Rows from block 4 of a small spectrogram diffusion model, named by matrix and row number. Rows with one number belong to one neuron. Each number is 500 + 25 x the weight over its row's rms, rounded and kept within 0 to 999. All counts start at 0. Numbers have three digits each. After the name is the row's rms in percent of the matrix's.
After each neuron's rows are labels from the 100 clips, of 14976 (inputs lightly noised), where the neuron reaches its highest value: "strongest on" is what is common among them. Only what is clearly more common there than usual is listed. The data: single notes of 20 synthesised instruments. In brackets: how many of the 100.
# fc1: MLP up (model.blocks.4.mlp.fc1.weight, 576x192), inputs 128-191
# fc2: MLP down (model.blocks.4.mlp.fc2.weight, 192x576, transposed), outputs 128-191

fc1.319 128:467518516520442491470532502540513556482483488481481479510506486493510517507521500521505511497466462511515534494460460497489486480503536508479527470543473515469490528480477517483501500491492545
fc2.319 135:523497502500562463502485491487530478519501520534507505485498486514486494522431468491503475523501515535475481495545522484516542549478494465512465508481522505487513472510472456499512500529491476
strongest on: decaying tone (73)

fc1.144 079:502481496471496480474436496483537524509519522532503516492488515536508486508475480471457522514477516524483508522488485482458505541466531517494479540523514522480493516500491487488501514509494471
fc2.144 074:531471477509505496469492527516537487504529499503537490528476507509500481538475455493509471490476513494541536465494501485456470553463484499497492502504510513498510545541484472502501528473512498
strongest on: thin (high-pass) (86); white noise (38); flute-like (26)

fc1.469 104:520507490513486491521471505507495464459524487512496481479516488479495427490434536544543507485503494536519497514475517535493547490478515514518500524488512513479474519489499464453512522465519474
fc2.469 105:479504487568510461516499538548502501515550549521525487482458471445471516510468511522504511529474532494521499511485505508500529479484520561480546535449489500472555504475518508515487499481486517
strongest on: C (27)

fc1.558 086:507506521472480503473511490544509495464482488496546504506531518518488463483485446548500503489500470544541516497522499511489462491518497514515477521509509565491486469474511480503481485492463503
fc2.558 093:485444515490502481504485480520487476500462467520507457495491494496505496535506466518507508493537539528502483519448495506480548483515550493538548499509484499488559545518501499513493518525551493
strongest on: organ-like (44)

fc1.191 088:457464483496486504525527481501481488517483542486525504496505502481529452500496491547497509461481506530537526541549523551528471519440499518505454501507539532502478510502509491495520524513467500
fc2.191 091:510537493532491447490563483498466493502490522508464530508465499497499544529497512499532502460422503464513517532512493455528453491493485506523518454475512547492480492541495513457527488496506440
strongest on: octave 5 (87)

fc1.289 118:468484496495455497502531508519514540520482457514482525518475538473501537529454499512499502505506474519531534537455492492469452518542479504465497468485524519477510490478520516528538503477486508
fc2.289 088:541503505493495541541559510520481485500517504479493523525523491514535527456517506499478471471511544503471474522471480470518497506526505456542532521502496516472470519547533489541531488498540511
strongest on: C# (36); note: C#5 (29)

fc1.147 083:443512489473491469485481532477484500525469499502520499494484497482522468476504496562527470503520502527496527506483493522479519465494534463510440552503514534471496496501478478486507491501493546
fc2.147 087:521469527510500535460540501519452505526523466521461512474506465545477482509536516490506517533451496520486470494547481497521520493525505494496491481483483482509518508522471522529525486535506514
strongest on: organ-like (47)

fc1.340 094:470468497505490509516522512511485463493452480515479518517524441530498477490503504530518508530516497513559514495455453488514459486494550521531498525553473562532531490438499474480498485499513503
fc2.340 093:540529511480516467483481499515538522470536515520540470531503525499506544516499491486502501469520483475473523490520529531485510497485481500492499464485532476484457498554510489497542509530458523
strongest on: reverberation (69); text has "room" (69); text has "reverberant" (69); clipping (27)

fc1.475 071:512540493522479513506516481530505491503506497477513507480517550483509485486510505462515514495528492527502503443525507472483458511526468563531476529513513525510532493451467514495471546493481512
fc2.475 068:483457488481517521490504487484522490520484503474489464502489514522476475509462493521510506497458489447517503485507492506518488582471502493506473532505494482500504486507534477497475476508471453
strongest on: clipping (27); text has "clipped" (27); square lead (26)

fc1.13 095:492473499518518529486533511440517512475528492478486524480521520458480528498471513479516491502509472487514528511509493482486469482522541474513459514521510482508492501460504520490513483460535529
fc2.13 074:507511442513466538491540464504502490479484520529505514432473509474499497507507499441493496492495532512482527520497484527485519523537505477516465493496496460519445498459542527492512518468519487
strongest on: slow attack (44); saw pad (32)

fc1.541 062:500522517519497520492497515546517471483542508496476492509506535494488504524551511464481522501509508511519511477544463475497487491566489533489462500494490520489482477469483479481467505562504513
fc2.541 059:503517465524484493483485527465520516507483514506508503516511494532495472491467484563504518495475477450534491492477495460502458527461529496528508536528503552513494511475509465514503472479497472
strongest on: pink noise (31)

fc1.208 081:478486509516530525529491471493460517522496509532488464518539468524515505447529481463499526463484485470461494534524504507481525425513527501465475521495530497516527513506537502469490551515514480
fc2.208 080:477533465492492494486510473508508484451451497492494492466528489499484462503483491484438480532503523535476515493538557534550549527493499478465466515512491493471513473545512498564472447479465541
strongest on: flute-like (57); slow attack (40); clipping (28); text has "clipped" (28)

fc1.225 092:490479458458531503449457505495482506513446486519498482480508488494518440498505468496453515542497461489535507517506467513501512521490498511505498528521506500497516447498502506500491525528516517
fc2.225 099:545532478504504507470480523533544475491479441501519483498486519517524502495521479481492492524519517442488524505483480489472522517504504447515492462520470480465492469491523505493504485503500466
strongest on: clipping (38); text has "clipped" (38); slow attack (37)

fc1.358 092:505497504500484542470473516475498497525512478538524484538559487526514492485529431524533540523486511441538549519508476472527511495520508464497555500515483500544482505503514444502500495504490492
fc2.358 097:457502508469514457540509453504500504473505520485458518475464516487504517506459552492492475487552478523479435514480498513461488495478533539490458519463549503461509471466492532467505503515545494
strongest on: flute-like (44); saxophone-like (30)

fc1.535 090:523480494508468486493514518493476532487513468513512493482491499511510499484501512500526520480514516492510470518442523503514480557496460500518547493550499583516520503449475507517518540517571487
fc2.535 099:483514520504492518467532491479525492489486506525480499470515517494500516531494464474527508487528503512483537487520494492500524518514547486466479491478515434498482488478482505421472467556493457
strongest on: mains hum (33); plucked string-like (25)

fc1.481 093:499501549538506492487488493485508548510489484504455549479525510485478535496475483489472491503489504518473498530510521487475522524479515481503513484491458490509547491473582488521547548464518492
fc2.481 090:503520496443492465460550492494501541533506527495488522505509472470500525516481543503539488511499497498489513499480515503491461540494521508486526489478491472513479485506451511488495484583527516
strongest on: mains hum (33)

fc1.331 103:510483548492481509472511527487477528491537468481496527490471482500515495499471527482510505476513495507503520500537518503505506531505551501491534466430520504508525520499469527504540529448483525
fc2.331 102:497517560488515551506493482524501478492520501516501495503510534520534495501515507544460503456440517500503459511454507505481436553486537539436532514497501515515489519511505464541467508467492472
strongest on: octave 6 (31); G (29)

fc1.543 091:503460543501527501511520507511497496475488552504463547468526472506538468451473485493522524447516484487536491488507526498464506503513493504468505512476486517496536513505489478539520554495484517
fc2.543 099:518506511502481457516486498494482463509506497505484456522497532533496496488518498527474586499486491535491488499502541487502472459519509535507535419537483526480541524554489511506517476495513488
strongest on: octave 5 (59)

fc1.143 088:507497501480469497490527522514554510504488511553463530538483488474464518503494479433526520511507498494473509461525491442491488468493530517482475495468491510499557472483527497483460524499516470
fc2.143 080:476463486508547510486489490511503502527484505499516474503524493518492480511461479539500501503477506517499514504493465481522500541526495460476509488476513507507468496599486440540545464506456542
strongest on: flute-like (76); octave 6 (43)

fc1.159 100:474483486494489506503459487490521520476494506531510495514529504527502470530511502478538518495498492486461492526531457476498554472496566452477461515483552509493474519495502496477517509544494473
fc2.159 091:479472512526481544467475514525473484500466486471563456476477480521485470522479466537507493472493537498477496549489482527458474547492515521522500521515493473572502526489530470415522475474509530
strongest on: octave 6 (48); flute-like (46); vibrato (26)

fc1.220 084:486557480523476455497544526517456478513484504482501513498538478532542519441481522502520526455493499475503467475547518519448491476540478485505467507508533489534562467489452438521481531474516533
fc2.220 083:516482536506510527492495494482542477516501528465509490517462524522457476497508486496482488506448513501485518524498483488513513555498487479477547483497475506471499499537529497548459517461497564
strongest on: rumble (61)

fc1.404 096:487491507525479551466494485522500482517465491514503499507461436539518483559492525541500508504540491488491534519465494504535451486507522497511494513507476520513481521457513472462511497511471491
fc2.404 100:465488502468555479505468504498465460488511525498454519477529540498469538460497547480467476509533493494493474525506523508487523502484488513506501502511538477465523491509488547516491531478587517
strongest on: reverberation (75); text has "room" (75); text has "reverberant" (75); octave 5 (50)

fc1.112 097:486458499514524518476495492468498536506530484517480539538487512516475502506484496470536506485484491455455537480484490498453527513483515482544479514484557525541505461501529477485512539510494452
fc2.112 089:508511492510483483470487483498537489468544477520469500552515520528432515521515498487451487522507511488478535486513515463524518532476460469502500508510492489466457490555539495532523480489471533
strongest on: flute-like (78); octave 6 (48)

fc1.30 137:492513519553533490465467498521469503516481506514504481527476468471522480531498525486501518443532471530486516535535527480468452465534532469501504506567510528509554513478492490485470524551530464
fc2.30 168:486525515509505523500521472491454539530546495502475455535475494509504502526504509454507504511488515550479480482532542496474480517509465481498485498515509475522515544460455510519507510559550482
strongest on: slow attack (100); saw pad (87); octave 4 (51)

fc1.569 118:477503532503484508499462532487502541518515495526494466505494508515478487509507510546488515535508519476518528501473509507504483542502489462532539492504494535501559479446521446504511511478539491
fc2.569 137:504467487521483507497495515494509456483482502542540506499450516488516498540514474454471505486541540477502473512495566546541501517521507469502522508503451491463494561506485528482460504527478495
strongest on: C (66); octave 6 (47); note: C6 (44)

fc1.561 102:528503500490488470469516520464494488514484503518528520492495482486480522514459481471498503543515474523488512528500492492509538541482499548502520522521521507533502540435515502486500544490520569
fc2.561 115:475505480513491534508504509504503517477536505538440459529526547497487518528505510508502525439491500489520508509482509539490472484515489487504528496515496491475495463526458504469527507517502468
strongest on: octave 3 (63); C# (40); D (26)

fc1.568 101:504550514527543507485513487509525507476545514479482484509498535489473487515500473546535444476512504533490478485462502511483503521497491492490479501524560537501495464482492503502489525491494506
fc2.568 110:550499470522522493540498501493438487507527511468515463536532507513507501488495475493515454495475504485497485475451507463491495516495509491490489498495498530473520509512509508429506505529484485
strongest on: octave 6 (37); square lead (35)

fc1.189 105:495555512490497480527499505513450477485503553496518525550511473477506493491474490512493461500510491530540507511490513506477548502461503534514476525502534522479513478478468473496472517522510513
fc2.189 110:528519488523537491508524527492472459516476532554546538474438460476504521519501462517465483500516524481561476529448531490500540498461475537526512478512515476474506513520514480516494483494506504
strongest on: rumble (40)

fc1.396 091:499523543509468516482466497520502530523514473481467453502523506502485499490476456493454518476556470489489483509563462513497496502499520511482476550486469533504505479468500474456473553517496503
fc2.396 085:512523454488526459496512516492514472465524481473542482521485477528525441458526489522514482476485469510543509495502534535512494492514472499467495518487546489512476510570532505516456454505474516
strongest on: organ-like (36)

fc1.249 091:480508540479520508484495478525494494526485516519469466489527475552468477490489536454526569508472491514483470520535495441503514477512513469460520519486503465526516464485510473481513490534523491
fc2.249 096:517515502491500453481539539513484516509518479492497455489477496468511527524526497473524486536509500510492502480465526530540487524533497494474510512484469522541470527513462509470508491537528489
strongest on: flute-like (91); octave 6 (74)

fc1.239 134:467516511523527515490557487457488500474526488511502534504474485491527432505494524525500583505504477488509488509487482506509517505501496452471492476496511514527522490492517481509537540516516491
fc2.239 116:482529518525536475500501474504479508492510495441525525544487464489473489461528563491470527498527512461505489514492501515517471489512482476479546502484527490507495520544554491512522488482497495
strongest on: octave 4 (100); A# (97); note: A#4 (97)

fc1.226 089:482523543543479509505534485528544478516525501496462456482521539521465509513519483504499515473491493520495507509521482436494471544500478566514491515509479489481507468490480529486468542496484509
fc2.226 085:459471450512554475481500451522473528522483533476540484481479512489498423515467492501485501500489512467489515515510546522446526506485498474505502487511496495494498504540499496539476480523509486
strongest on: C (25); note: C5 (25)

fc1.216 093:503447517464495555508484509497475500482481483493502473460500477523508487504505450471481527416495500550525527513488499545450515475486486485510489506454492491475518502492510486463530503505511498
fc2.216 106:537479467517469479541516529503471490483553483466515480527517506522479501498544500508513526489480451514514480508509518518538542499470492506466474488514498507492530514505500497470483514508455482
strongest on: C# (69); reverberation (66); note: C#6 (30); note: C#4 (29)

fc1.477 098:500512503482543471479493419485518461537522464497510504520458466443510465478513476530547482488465521502454516512503498463485515481456503529508507514484504506538501507506513525516523475509509479
fc2.477 104:493477522478494524482510502497511532498486524530443540506497479505514515476488497494531399511528497539482511535518500472475455563500483505519498553460465488476491486530485501521503530510496518
strongest on: octave 6 (48); slow attack (45); text has "string" (42); D# (25)

fc1.178 094:498510490528517484427516489524520536564527561516487529506524538492531487532491553528530487521510476464486477478509502416540502568510499522481514480532498524541488504494486489514511504513525512
fc2.178 091:566511487499498479527501460495495446462521486474480494499518479533492500522514464497527484522484499523529477482475505507543504505482483481467457535542524471505507496522508498471508534512480520
strongest on: octave 5 (72); F# (25)

fc1.10 111:541499539529516534477554510490473500487519484523510549477499510474465476516486476469497536489517481514541536538480486531474501516473495505512520504470475502479508480452488470484530519502516506
fc2.10 121:437487486475455460492462505471521489507476489519490435508466510510504532500489492504524489528503475490460482478503514461508513520495493528512510510513511508503558493509500526520465517475508484
strongest on: octave 4 (58); D (36); G (36); note: G4 (35)

fc1.97 100:494511523526474463472455453532481530491499524509513505469480543533475507506504494531513563469515508493473445553535496502446529493488539503512511512483478547506497520489498479453533486523513522
fc2.97 101:515515476516508514510486507485492488534495527484530493555504491456499470474480494531476487530500509517494502490547526516499545523553518472501478463556473481478479457469514461499522475520477539
strongest on: mains hum (43); sine tone (34)

fc1.303 096:479454489504483517472526431538468521517478474521466516493490530486534548504504483510529517482535465542523551531515469483470500504508494527506459474482525521493492479476501522504487475530477527
fc2.303 090:487496497454517529482502512485503512516492501540504467543529559460509484512529500504478494463497526513455511520515539496549460534510480477501501490504507498489473509523483500536488525474491503
strongest on: octave 5 (60); C (51); note: C5 (49); G (28)

fc1.83 085:493480435484520467467547537483497501484461522520469536552510503506456499484453521466497526485502462462505490520537491467550540515497541535533495545465475508486515489501546501492483495482505507
fc2.83 088:529508564473489517498496517473471508504489490461474493443471491482486511541515450501470458528518524527487491489481520501465493533467504460476535489501487475493524496471464483485524484502507508
strongest on: decaying tone (77)

fc1.133 091:482498490481479500503516524454503550539489486539514499525498470536527493509525544467506537514474466463462533504495491457516497510504516455510518480520486478544477517518468508499550474526535490
fc2.133 079:468460527526537495532521479506509518497477492459485521506479513470488528510480537509484420535525527506473468515493534501507545504422540483501503466488490467453543496564550541501518511469481485
strongest on: flute-like (46); slow attack (37); vibrato (25)

fc1.169 101:502511529529506480483461503497470492509485431515466488507494465468474541498465493457524481519503542545518506534487502483506513484490494491451510514520485496482537488478482490465444566552504472
fc2.169 098:500510531457485517481517517466545530434524521492499480474493452514491535513511500492469483474505521469470500502519470502506551522490556499494523519494472500496470492527479506484518458547509504
strongest on: trumpet-like (70)

fc1.452 106:523523553463510499541532467495503521497503509503470497501483522527488532462494469506535509509491480481444436564474468460456498499496499483485474517503484504538484507494510509459516476535495484
fc2.452 097:448476444495487515515522545484506469512480479486529493474485505490501449492463502492456504477477507547529535512510491539525481527515538485499506490474522477488498521529470494504532458487537472
strongest on: mains hum (32)

fc1.462 087:490498492499488533471503526491564462477508481546478515521480525494490483524459478523535517515480476489493511491480476498488480508497490444536491497513495500473515472513542436514470513480501457
fc2.462 105:484507496515491509514471488527462522519475589463520486471481466456513460515514499501487467534536510509474495489529528513511521471527536531490493490507470516507518491538471485511486459484483532
strongest on: thin (high-pass) (100); white noise (68)

fc1.79 077:526518518491523465533521525447478499522554508479515527520491567496508530509516500496490506531531507470485492508458492480513488554488458467482502497497504527472510482501503509525523488528534509
fc2.79 070:512448500512519487496487471550474485481476456499463476481494469499489497493485498538533483461505510562538500507494469500477504449493485513492546509488431531522506509504471555495459504456508492
strongest on: quiet level (59); D# (36); note: D#3 (27)

fc1.253 088:502481517491492532530495478489501509561467471481473486486497492489553514441496480561482485502501495498533488506536506511458545512442533526502488537471500524504488496509497502494525529496479489
fc2.253 082:523510460482529466473502543536536490501524493490519509480489441470507492512536494484506514514511467462543517488533509512478490482537492497492487490476512510522458474526458504512530507508531518
strongest on: decaying tone (80)

fc1.433 105:463518495514465465509523521501531439539526502507523462525460530486459505486498537511487527476487461514490484498502516508551507514528543450461490511515514517529473508495568528496467463522525484
fc2.433 093:493495500481522531469495466458507501474466511520443528481549451512546490505488474502508496519509518536486518478478530502467480505481444550505542425506507537469558482508489485508551534493458528
strongest on: octave 5 (57)

fc1.288 081:453496535477474509512486489518515461527511477491498493477522471494551500483528492496471518455450491511517506500486529477484499470539494501492489510499578521486531520488497462501503503498557462
fc2.288 092:512555508531530522526538493469527499483505436506506484481541553517475519445482500500525502506470472519499511512482515492511469481482462522475491523493549539531510521531495570463458504456507458
strongest on: reverberation (79); text has "reverberant" (79); text has "room" (79); octave 3 (72)

fc1.11 113:519507526482486486503483528530475532544495520477541487494500503484510524522486499519456500517512499504480518530474475525437548518484482502518520516496515513500537488459504482558503520519485525
fc2.11 106:487492500491509489494543502481466496476513486536499471473485542539539464538529483527503505507480531450501488505502521472500507526507528496506500475520469523513477526547527530483509488526549487
strongest on: octave 6 (35); D (32); vibraphone-like (29)

fc1.333 114:468494492452472504494514498474549536507489512559463517521489493487518538503518509558477506501461509480498471490507503472536449502544500494498524474481498523498533469489510504485535465476495487
fc2.333 094:435519461518517461502477498465508472537489491505436535489502485503500493495506489500496508505501485454509463518510531447557506530519534491484484449508458453472496546526461489488505467497510508
strongest on: octave 3 (62); A (43); note: A3 (43); pitch class: B (38)

fc1.514 092:428528537511508523497555485538467507497472518491480490483507480526526464503513504474491514471494482483462520489526421495485528520482536459511467513505515481497480486480468489473509505495566489
fc2.514 092:532511462503465498513480498472505447443497492506473517545521489523490452523554476499471464489486511522500487479458546486509486504492465474504516531539518473488483474502470479474519519529499496
strongest on: reverberation (91); text has "reverberant" (91); sine tone (44)

fc1.155 080:519494499479502464498491494500477463492555489486558525557513499512543483508483519537481454485534511534491496538540499490494459478495509522533528505493492533468540508510462478493535548505504496
fc2.155 074:470508511501506473460510480523555528535516537511507525514499526480489513551512463473542528512501511523444518530479467501453527511509507511492480499507529480498486529514505528506486508504508527
strongest on: reverberation (71); text has "reverberant" (71); text has "room" (71); octave 3 (55)

fc1.43 091:529475520491519487500509518466510501482467484507530535519473494516491550515445499492518467500508495517483507486502470505495514492498491512468476525510565507525496543468491522468515513522490557
fc2.43 103:492508516506519472506517500512474514521493491514527475449512518543575486559520508493483511511496531478482515521451531484490521508481524496493520510502481497494483516558498539484496506504518493
strongest on: C (41); G# (31); note: G#5 (27)

fc1.95 114:465481504507506470504531508538517539480467484508491507502508542519503475507483480520498508463493484530498494507476480469468490478521522502525475490510520528490517489492555506525502480442501494
fc2.95 097:503554508479474499519492492508494537475526516496496481476493464473488470486473501495494461530506439457521518489520528531482528471468546494526490501503514518487509484504488529442509477551506517
strongest on: octave 3 (51); slow attack (43)

fc1.235 089:451489510498511490483513528471470507483493498498496455507477478507537472449501482489522521459551461506505476479574523528484499489498492455487468524510520514503521534510471516503498514529533489
fc2.235 091:524492514495506554514465526530490486523501511495477503482487476487479563547466550509516482527512489505517514543462485482514523462503510538501508493506513514508495437488519526517486534432503487
strongest on: slow attack (45); octave 2 (40); saw pad (27)

fc1.388 087:484498478518451530522441489530464536549477505509514488486479488510528504485497537499446476510465518526484511541506506507489510480471521529478526482530487489522520517486508506480491516464499532
fc2.388 080:534491488483519452494540507484490521467536489558518502473488495492507516546499480481487494447509477494499508517496449482523534489503499492513499489518500542504501473532481518525526535479522432
strongest on: mains hum (45)

fc1.76 120:495458467492474528491514507471500473462471475485506511477473500551529513538526434505522499485479481517528469532511513486535505479500514471447495522489488521465520511502523461422490500445475531
fc2.76 109:539514517508510493461495462519534481501493520461496528543571509461496467514501502511510493491515510476493474451494481490487485479499509545531482487520530551522466450486502532591488521546464501
strongest on: organ-like (33); D# (26)

fc1.85 110:467516512478517439462534533489476561480526509485506514489485526505492479512518489505472481511483481521483537542485492488485482554431517524467514520499497538470512522496492515494488485486491534
fc2.85 110:509512519510500535549489468506517457509497517460477494511530506533550499495477551543542475544505493528495500462482505477456494463519497498510463479463503501491473538531451492493517520463531479
strongest on: octave 1 (49); bass guitar-like (42); octave 2 (39)

fc1.419 087:487476531484518477473502518540460493522408499525486507518500480439551447493493489487494545475524488532518479503484512506483506500486528503525491525541513512494512491477517469513501528478470513
fc2.419 079:512506500521496482547475528517495532477516519502541481493486463490552493528517523488443490511493523528508496496474485502516527484495533520536502540517496531496513471505524472466492467456529484
strongest on: slow attack (49); A (28)

fc1.402 095:507480517502467541544451501467524518522500521521526525458524470483507487525436473471495518507474473488460458528485498504517507497522519540455495524498459522527484529476508521515491498499509520
fc2.402 085:488479466512521535458476500513536509542469522502553436485498467473517476501472509524522479459488541514473481501480517510501487473528507449511491463514448504508498546543547465488507473471481557
strongest on: trumpet-like (56)

fc1.210 093:478521509512441537500469516450502487535477466499543477497516502479489515483489533514527489512487463497508523576490479506486471502485492530478483495469524541451490546495491512510487516494517531
fc2.210 089:462499494433485476526496514462492484509531514466507525467527475548469461513494501502491490534520447498515488477512494492494533480471510499511485501487561512526530513557459529445491473552490476
strongest on: C (67); note: C4 (37)

fc1.320 161:486530478516514542461518512455494481478503488511485499475534517524481475472505498493485509506518508504495504492495479480510537517467531485516461537476545528510495442498514501462477538474529512
fc2.320 101:488535494515510496528470560448499476498495519467544513513502544472507470466519489519476446482520494481547495489538527497503487479479525497478501484501483487504503496560525468514425480481472490
strongest on: thin (high-pass) (32); rumble (30)

fc1.406 109:464520474536505456498504528514484515431462517523464501491533522490479510529485504468507486501548493519475443504510507506467481486466524493480470518502524546522526511478507521465488510516520508
fc2.406 106:542484548533501535485483516507503496562491448495501462482470516497510521476491519510517516509474509523502531495506505518500500516507474515527510526517456480505530532510518486504479534500488491
strongest on: clipping (29); text has "clipped" (29); mains hum (25)

fc1.546 132:480510479495490500510504548467502512461466485520499521540546515497522501464514516517523526483510455527531498504490437524490471487507518502496493521554526550518530515461465511476506474504539491
fc2.546 129:499501521515540507488493496469490466488520509499481480482523520478490546514496530509459503536525519481441530493496482508533496496506532497491504496510516518476497483540504494475428513476474520
strongest on: clipping (58); text has "clipped" (58); white noise (37)

fc1.349 073:535494502539513501483498492519456534513509489486522524508561579493503524512483527541498488514507486510480523474496484509476527546517475515498474526530516534500464496463471533511503487510508492
fc2.349 067:457516486507513491452512513474483469489488482519523522496522471464522509457489506471476483506489537506560504503515532511515437467490496501492552508528408508537517520493537542514490546478508533
strongest on: quiet level (70); octave 3 (61)

fc1.203 082:449485487514546499471503477509521500491453525490503500506520502521533502512508502481512541450464473509488510510489464461511486468480528508469467507500529523473482481488521489484492489503505505
fc2.203 081:502525493509471496467526483494478540516503542565516510490501498501475525549470503499525544482476516520491504480472494527443480488491504520476487471487531467513499507451480488491541476507526483
strongest on: organ-like (48); clipping (33); text has "clipped" (33)

fc1.457 089:521489532514480473490496495484477513540479471471520487506481513486522493493511455510523538501530503517513464475509519499499537503513500502532516533497548512469472483506508471524498515489479544
fc2.457 094:535513515539526473495513512490526549540489493489467504500511462467546497551479495457522501500514509483549477455510529533526470492510521513539479525515514491521447498515460474504505499545506519
strongest on: octave 6 (48)

fc1.346 093:498481491491493446471507545442544496511493493526446546525460498496488515536453523464506514521530501465495515532529513458523538527491533510479528531486508509511503489453526493500503504539499509
fc2.346 092:528510502509496545500523482501472536537461554505527479487499511459470470514540514481461472501470516479470512452494489475453550507516560467531521459499494510484520526506501478459493530460504516
strongest on: oboe-like (26)

fc1.68 087:492525515475507479458532540468485523508522513524524479543486504452517495499516505472521481458480506479463485512548566544455505448488492479494524511491499483506520522514497548501450491491530480
fc2.68 088:461482522485481541528447449539481510521470506492508543502549482556520477487509492510472540533453488501502488471499443498477503495503489538498498508546491555539531512520449458536502528549493515
strongest on: oboe-like (32)

fc1.93 087:481507503478467537554454487471486478510497468510500502487468491512539533504524450495524493448487511541521465542471531514496513461478485466470486509498487488485539534504511491433526498492520491
fc2.93 085:519526496507476479502518534489485484496527485531509481469495515547472527511522477465483529498477456518516515528493502509524502535466479529461486533499490490495533532513486474449474502497496498
strongest on: C (57); octave 6 (51); note: C6 (48)

fc1.432 099:514492492495493481492495437472511484524485461499501495492481504460489484475508464506458527493460508534449488523498453453465546438477547505531522470502467482528504519515522499490508487526506506
fc2.432 108:463510544532558526474453503483509503482507536491474510516495448502538516476493482505539442522534495511514502540520525501483503518514484492533469533473509503506463483515516541501517504547510529
strongest on: octave 6 (43); F# (38); note: F#6 (27); pitch class: D# (26)

fc1.156 106:489477484505487476514529511471501513446547503544533508491501488494507476502472542506492529502536475528488474525491516467487503491478525529473542538522460507521540506462507509526498531484504531
fc2.156 111:487519527497495495506533472509534453534486499469472513520527529478535515500504484506531508520476482482491543464489507482481495497522487504534455483494567473498489549494460498471517514486534453
strongest on: clipping (100); text has "clipped" (100); octave 5 (52)

fc1.450 099:497541487465493509469522549498507525521480535567512503516495483467513508493466535482464510498489522562489521478478520524523485486497531497513530511486480525544505498446509537477527471530548484
fc2.450 096:500485519496516507486498434489512466477483504486465515500529497522501499482488492472529519521517524475497465505513522480489502473488500501470455465518549498500521485508501548527519558515466519
strongest on: clipping (30); text has "clipped" (30)

fc1.31 118:484501503491463484484504502477521503514474474543470500517489502530483560536476461505550515498447481512488530496529525479507484481487510488518479520477496485490524509484501495487521521495549548
fc2.31 120:517468498516498510505499549519501479501506495539439494509516560521506509497512538527502453506478482531489479496493496478508483504534488493483507512452466506496491501536441510508491475499500537
strongest on: C (93); octave 4 (88); note: C4 (87)

fc1.539 123:480510521486527480486528457506533495479520510516483495489491507502480484544479496472527519500499487505449482511523512463492536522448480508493479494461516498493533479472519540525489519498488501
fc2.539 124:530521483490524437543555518457513495477483500501500469507550485483492460501488510464516480471544441444509461517497507509523481531468507470527551491476504511501451476517516532491495507506514441
strongest on: flute-like (25)

fc1.379 089:486510517450497433464506521494498466465490498519494489538507478501509516518503549520491480518540483500479514540512496465489498548466564508501481497491536524464525484494483476497506483517500464
fc2.379 080:517497544486492494483459533486525538494507473482476500496538519496510490490503517502516520508481481512504552477472521485480455476497481522485483499533507522587499517516492521501527521461502537
strongest on: reverberation (93); text has "room" (93); text has "reverberant" (93); octave 4 (54)

fc1.341 112:472507524439511459492526489484512497498542487487469519499524518492509507477487504488505508513462470500500511515533503498488520516458519470501507515517510505496543453482462474534493501513543540
fc2.341 122:554535507511462545475493527469519487541553482523523524496489521497504530520547499520490550522470505526513538447482484499537459518512489515489525467522440541513516505486512485498479526508528494
strongest on: oboe-like (31)

fc1.236 091:468495508507491518436493511539493505507509520489509479487503495546516474526477477526482496472494495503543499500520478508458499452491524477490527482520521506558470501497484504459503502521484534
fc2.236 088:608534486505516483520506509522508499489518488476486478505519478513484522449530486495522474467464519506487498494494463493499531509507470447501502506509494512489508497499524486467539476493509545
strongest on: organ-like (36); octave 6 (33)